config.toml
arch = "repvgg"
crop_scale_min = 0.2
method = "vicreg"
activation = "gelu"
kernel_size = 3
stem = "single"
projector_out = 1024
beta2 = 0.95
lr = 0.0035
beta1 = 0.95
eps = 1e-08
final_lr_fraction = 0.05
Rows from block 11 of a small self-supervised image encoder, named by matrix and row number. Rows with one number belong to one channel. Each number is 500 + 40 x the weight over its row's rms, rounded and kept within 0 to 999. All counts start at 0. Numbers have three digits each. After the name is the row's rms in percent of the matrix's.
After each channel's rows are labels from the 100 images, of 14848, where the channel reaches its highest value: "responds to" is what is common among them. Only what is clearly more common there than usual is listed. The data: pictures of board games with random positions, seen at a slant. In brackets: how many of the 100.
# c3: 3x3 conv (model.blocks.11.c3.weight, 192x192x3x3, each kernel summed), inputs 0-191
# c1: pointwise conv (model.blocks.11.c1.weight, 192x192x1x1), inputs 0-191

c3.75 096:514512492430489534480528476532534538509538531523520468462498479439529489427597509483459504444461356500481336535488468470470470413477538525496497448475521574511512477558498531501479525482561528516529478490516343481499464451508499542511555491424500474422522490475567450482478475430526458472506548553532508410468537441585564506495527519492536503520530480506429484518485540460526578505462537504492532505520476544517501506455541467486507508457508531508506474505470516553480492486472447435435546482542564511484487479485443535479499530495549515545531514488553489529493502470496473547
c1.75 106:496516516500524533500550500516568504510476500500574506539500491462532466421554500465500505475452392445500327506463544500508500469500500436500497409456500500526500463542512500500501500504484530491500538500500343443500530460500255500518545597457500510502484549500519466477527500421500458523500500551500506487473500404511514500507500500485542526465500536527445500500517512464513602510451510473505486500500496521500483514500492478545500506410472483507487500518496500556509551462509444481408500482500547478534500500431477498508500477500521485497517522500512500515471529518500500500
responds to: discs in an upright rack (100); nearly full (99)

c3.94 098:486552529544490532499569472487481441508502523524517478422486429473488514516497610475496554566520560565488389467516541556491512472447497523442534466488490557477411525498490464508439563483460459457535508489527513428498432553469511508530552528621525456512558568512444445508489529513465471530480513510536490503551503481490448510501445513467496511521503494462433491521517404553480513480561482497479501464495454512528490543475447507550464518570570591549465446466469458574519480529456445496527474514577491496490556495514495485422430506462519470470460486500467532440471584475514543504
c1.94 095:498564513528500493452500455503457464514497470579534467449507423500530491466500595500492500500491532545500446500531500565451487500438479500446500500490436500455418529454500500474475572521500459422500522500500522452486415549486500500586536554595549442500582547517452506468500500537470231510455470551526505501500500471500500484469500509500457500528513505486466474500500452500461559500500484550500500468500452524500521542500516542500500500494581617500513500527500495546565481483480430481561468495540500548500535499500507500468469521495500463521503500500490513468484568534500500500
responds to: noughts and crosses (100); nearly full (98)

c3.178 083:557477516476448527509508469521480523514454479424519528469475537486469534533487435440530537495482574496540463509438451559481528441493566493512460473515483513488452516525535478461439558536492434528559516515494451497459580517580472460538458515443545542514586514537477418553554428534554475462498525514460517431400523552506468494509499522542474516456514522509521511557486482500553470548444523435580561443451542561551483524483500561492505547452567482478556479499518489461520484470446478455455567470458483549557558535512472515525518501565431376497499499491551504462543523468502517532
c1.178 076:519500512484466500551556500500544563511454480500537519506498470500500500500547461436500485495466463427500500500479500506500507500544522500494479472489500497499500500472495500460496545500508438537562500500510502486468504512500500511495454500500500522500500448500500481588510567556485500540505500520555506380463488555469500444500500491500500500541492500500500485500500500472514500543512512500500551455500515500500500521501500500500555599501534500457591500500500500469555428500462500500500587500421538596517500500496463568535500458522456163519486500530543500518562500485518518500
responds to: discs in an upright rack (38)

c3.185 097:470578409535507559532421530404467541467518579559455457540459511472523523471492494486518496517449559608449493472511519522530490476506502552463478500481567479487535502436531506440520520492517472478514490471496557541536446522473480442417488475508482441474522540485477451402482525503476520479510487546498383454513430477464507521526493453481456535448557526485488510475472509495488562509544476557596438547461480554512465495495445483523434483511555555511498419479509502521545492530464498433471537476523592532457557439476514433501471473550522455477470555586502471524451464494513478503
c1.185 095:431575500547500543500470500400512606517500554555489464500455519479507476495500519500491466524500525611483500500496533511500500500526500568500525500500500499452550469443500500419474524498500466500524516460500500532493500468445477422478484586485500479500500532500500476431500515608500504476462534526519457437516500500496500499482527500461471495604566500500519500518478513447451543525500488547519447503405491528500525529500500509495493500523509531440500451426500547500533500500500506458456500502500573513437535466500500436500501457466552467446584557500474523254500478500500442476
responds to: nearly empty (89); draughts (60)

c3.4 103:502530429434552537490494510545608514537494484472544527544426401514522509497509560520409461477475543561491449495464563410482535474569550495544467533555537552496504472495545471504535526452489533461537486500505436492515514522562550491477485530532518480467503448491561415484507514495488496478521508457500515459514535539485503539525502513564416527500544535508575437536474478566526554496504523462489484513515415511506504460482478466530387453544473482440497545520493504560501483532506485523459512509583482536418562445496498517467521484509471502507591516445469492502538366458548455520
c1.4 089:425559421460299538455541500555564502500482500470517504500446387511500432472500500501500465500454486500482434485495568428461500515578541474500492509551500500515512500500456519500500500533500516500479500484504393536464521492564500464500515500500500518564490431472585500485477499542486470514500438394500500393500500500517500543458500500575438500528509500502538451500464503435488539500482477484488448500478500513439465500579518500500439459554464501415533500504533483524525532550500519500451480547563529537492500500527500458538500500432500480505599477435514452500574488496534534500
responds to: nearly empty (90); discs on a green board (82)

c3.31 086:547469471463519537511504506604522354576496521498482546482542496531461553574486544493485494474401541466507526497504503469455515561499499541541512502470518512500554527470501517501522484437553565539453483513567473553538428459486564546426451522491496470513476498502453517489555494516465564469522461406510509502574572514530480458487547492570503501466447442529564558438476529478490471479535499477528462539532499576510483498509551467492507468504465551503565449472391401534555489541476510507528504491523514552498564616502489548509516492502525508474495484536523481533504515434463443498
c1.31 086:500467500484554524507500500590439366503500500451506528482477500496500511500500558455475529466102507516524500500500499478500482475500494512500500521444516527500487528500500500500500500483500489508500525481500541500500500502500507500426478555500500500500507500500500500483552510488500551487500441425517516488493520454489476480500500565522500500473500437501575530500429500479437528519516480479500500500501474500500500500549473498500479482467500514500480500500465500540500500534547504503496500521571535506458512562500523557500500500500500523500521471523533480500540520500500500480
responds to: noughts and crosses (66); nearly empty (60)

c3.85 091:526503530516457555412521509482493575491523539564517501516462537505512580510519464511578486496495534549480507542462499464530460509519532458472565495513540468554443499451476486495501421535411465494517471555531461483420532498472418529459463517552512454557528508522551517550530440520432499448451494479538532437517513537532500515559511499468476464507495588494541502514445436472531461464509535501593492551494451622493469467490465516510509444519546498478545594492570507514484440484423484464437494506469441522455553472474519521517483504488520531450494453499595567459473526416485433465
c1.85 089:500501521491487500457527505460500619498543514610500473531458500470497534514541434493500500500535500500435500500424507431532456516500500524451538510496506531531465500457500458484500439556451500461513481500543500500392492500500445500500440500482500437555568304494582500548500434500451500500445510461500550405500522532558500500500527538462556500479500564500501493500477500500500463500444551503602500502492478597499489500488500477500500500513500527452500571464587500500498453420454574500453465515474443476470524517500500500500495517469518536453520500500549615500500500434459452500
responds to: nearly empty (95); stones on a line grid (40); digit grid (39)

c3.68 083:506464490510486532567479468566503477562553472520552509434469501455483489492429517563442525504511487481460522460533534483535525523559590550479548501493569496507517438479499519511488472466482496490531497412458522499512498479400518481485431524598484567576470515414471537545553544509484565513544430492520551475472572473497467489504552438531491513555532445491509527462489535455484445472470493527521543503462452443596509482517492467501463575481492490521514502494593516530580505454472493574453534511423477568481480483453514498512534516559457496615524490464517498536513548478499451592
c1.68 086:559500471500500558534486500575500546500500449500500541421478517500528487500433473568500500500500500512500500488500505500564500542498521486483458500502559590479508487500500523500500500500500500524543500466168500476517500463460500500500500546542500563500479500515494526547527586457526500566500457500500556441514500500500500500491500500516500483525518466500523465545500538470525449503457470500500500500490500500574530521551500500500512534509500448524518500446500593557500508549500503514466564500416500549479500500453495502526500487526491500634540458499500536499500555500500465539
responds to: noughts and crosses (67)

c3.164 107:482517554485456449450478478537552465453435562520500483474479429514535487464554490420493444460503570544498504471593550515476462521483570448499556510422595459521476519449528502463515523497502422512463486530545552488424472506426513548425592488489458519448465470510556508490541481462406592496563445410498575494559498543527445518506455495539535530428441453461544480535465590504512485473472528562515505509506481566531548475486504481494526483406494519522548506564554470537553537499492491503486512512489488469518496500457528527498532471539502468510521522534499519459495560544528512463
c1.164 092:472538534484469500511460442516500455500464545531508500495473442500511500507539500443503416500500541541465496500555515500500435517472526467500524500370500500500500516418484500492485513500500472500500500488539574500500511540448550564500596445502443500447430500500500460500507500493500549500550447484517560488582448489500500466500500432539587467500467457500574481536488548461513406500450483521500476500500538500577538500455500509554581495460467490557515431500536500532580508500447500493527500536254446500547469500497500500464465480500500476500499535500500556500488551537516553500
responds to: noughts and crosses (100); nearly full (97)

c3.101 098:540527524537475542490508472509545515613595532440479549528512529485506406459526481511482524512546512424522502559441478463512515497469490544511495547557584473514510569514463468533504451478567516449475571415459530451453483510473524490540452471533508485527489471481495475499468532467479442517555579553499481450442571511489479420472511482529538545531569502493443473523469441545376486505519545489512562524470600528502552557469513504522540436519510601521483488492469479548545508522498551536553496462482477485530478497506552519545513517520551401545554534533484537486486534457527530475
c1.101 091:579484528489500547500519500552500531558500556495429509477500492531511453502500500510417528500500500500584500500498527439488563474444500500478474518468500500526480577506478449556500533520481508500513468440521459500409481500432640473500530461541500554476451456533515500506500500487500478525592493536500549320458518549504494409500480500500532551500503500554432500500500540500482428500444521482525559473464496500564500605501503500460593465553500500544433469450445515507540536491485495549457484500451479500518459500528553500560487500500527454622516549516496573535474535486500500507
responds to: noughts and crosses (44); discs in an upright rack (41)

c3.69 089:481515499519416531560514471521508489446569558463472551484500454472491506466555482484477461617473485507516564504518523557455534523475543435486524449477462571410449488449518484484576530491466462529500493496529387481455527493492556546562517487524449506405479434499493493525526483473514490513480470468457557404482521482477529439510550470464439520487453462475502508471464454490493573477564503535515440582553572479525552500544462505494501472521413520505471509510525502442501445466502476512565460497512519551467468463481412468548483470459478474528537391469484424550486484521516546463
c1.69 097:500520500524451500500482501500500568500511528415476547497500529461500458540500455484451500613502487500500555507500511561500515537473500500494519500540551548500438500507559500509540520546500505536485518501518175452500580500500557500500446504564463535446504462506494507504506485516500532500499511460413561401455473490466510435492513502500500500478471494476533543538478490471500561500500504500500500582521558500500515500500546500500518453551471500526480474529528474488515488547524500459546494471502521559473521468505460456460477481455465482500565447473500525552500469500500503500
responds to: discs in an upright rack (100); nearly empty (100)

c3.114 093:525532423580514545476472540562453501544555485529484487521494519546535523478446496374475626466536480557545449465499529455502516449477477513498548488489448549433537477509522541548427504426549547528512519554564538437524500513506441514470469499539566582506500443516467497499506519524449504497484580489528494489461466487486425538491458470537456469403440506542529520524473477477562531511487494518520545548454470468485495479545514485524481502506502518554513497494552564457493434481510546476508518526461511479434520555550559542531492464487542496573558516463505526529565554577507478395
c1.114 090:500500455500497565436500538500500500500500545500500487500466512535525504488437534452500500484485500500540500500500500472531505472500458500549521500500429507461532439520544500571495492442550512482500488500552500532481524508500500500499487545500535535500491447500500500487501500558500500551532525500500500519467500462507454500498470500502500517082489518500518500500500500517566479500477512534514503500500500475530493500550507500500466500500499500523500500458529528449500501500525532537500562501466526498449485516503526552535500452500500528556500499468476502510483500543484515471
responds to: nearly empty (81)

c3.102 127:491495554483496509456452484529502485501512476509443505445505543551456479547482491464524468527502478527497539521499500498490530574461516506479618437476443522437519379462530527549522498480471484469452448522509529548460542459524446569489445482487505477423529518503313489488484463510305426493453495538501483481428539529511514492524512481526489501504490490516558439481473447450514469488503467550508482524522525472475444505505509493472517524416477396501484537535513552456553501550464517470473513514491494486490467434527526520547562500540538493525456474516508514524525513495465546534
c1.102 112:500503571441470500457452497496500542534486500500460462394500527570500482552500500442512489500500472527500525547519500467496500600500507486500550445428464512453561428473536500500531465478480469484474450502500500500445500471500494631500394513478506490452505477500351477499500468516291456500509500557538500451333521500558500503500500500532498502500500485527574466500533500452538500500524500595500508508509522507490487522500482449480544531500440405488465520500542500451588546517503500488466479529505489472500500478482500481500500500500560511504500481507491507503500512500455522500
responds to: noughts and crosses (100)

c3.73 086:475493500516476526465468496589490434502471498461526484495540504529560436482515558497511534568493507481535408486500463469457405483521511541580538516524516451529466508432471545527447476483530533485495508501445452520508436513491488486533498529577500501516419408507509513471457560529525526427475591402436521595516493449536451507543501497540529495425495532560486478519510511479483507479506435551569447528516471438411545435561507503452485516495506511569469554522501510563545498551428521472532509481497523516484497588586523541479491543496521475546524474455527519565497494462541422539
c1.73 083:498476457497563500500524541605503402544456576422500500536502500504519500500526548500426500526500462528523471512553500500500491445516502500500500487500572500544481500501479534514500498453500552500500545519500484484555515202532523508500519500500478500525464416500500500426438521519508500474510556436444520542480500453498500500463550490567516500466500517549525466500523522459479535462500496545500424500501456479428500500533500500500497472500575546597500554492462487538500500543499500488460435500526495524431500541503563517500500464481500490500506496444487500503500488456536441456
responds to: noughts and crosses (69)

c3.170 104:488504544490507554502464452611459484546472508487580527521466425502487478482481460410545508551485534424476519465473483506506511423458552540523570485502455561474466391500500529453494522504493512545450469453545448469504470478522615536531447525516515519539495514464482502464504508504555536494475521499496437545392497524562496484502514496478571487526503502419528490436481507493537555482538540452533466515544459525530447488441453530430580508512440422552471517482492522553469584490504520469478493533529438482446468571470528495456521464541490469494522526512519466500475438453472383507
c1.170 106:579479563525538590500488474582464508500500544445565506536533448500468500452492500481506506557476556452523513500474489500509538500482493500500558500500491500500466426500503520500500522521500500500432469536500500427500455481511588492486443569516530500563492532453561574464500531578552500486500569551500500548381494562528500529489524491480500494556495495499502458479558500562552500500569526469500474484487500500491486520472459531435584522462500453500429522500459500511443522468500500500464525500480500500503454559234562500480500473547518509500500516475500490500486500499500439489
responds to: nearly empty (83); digit grid (81)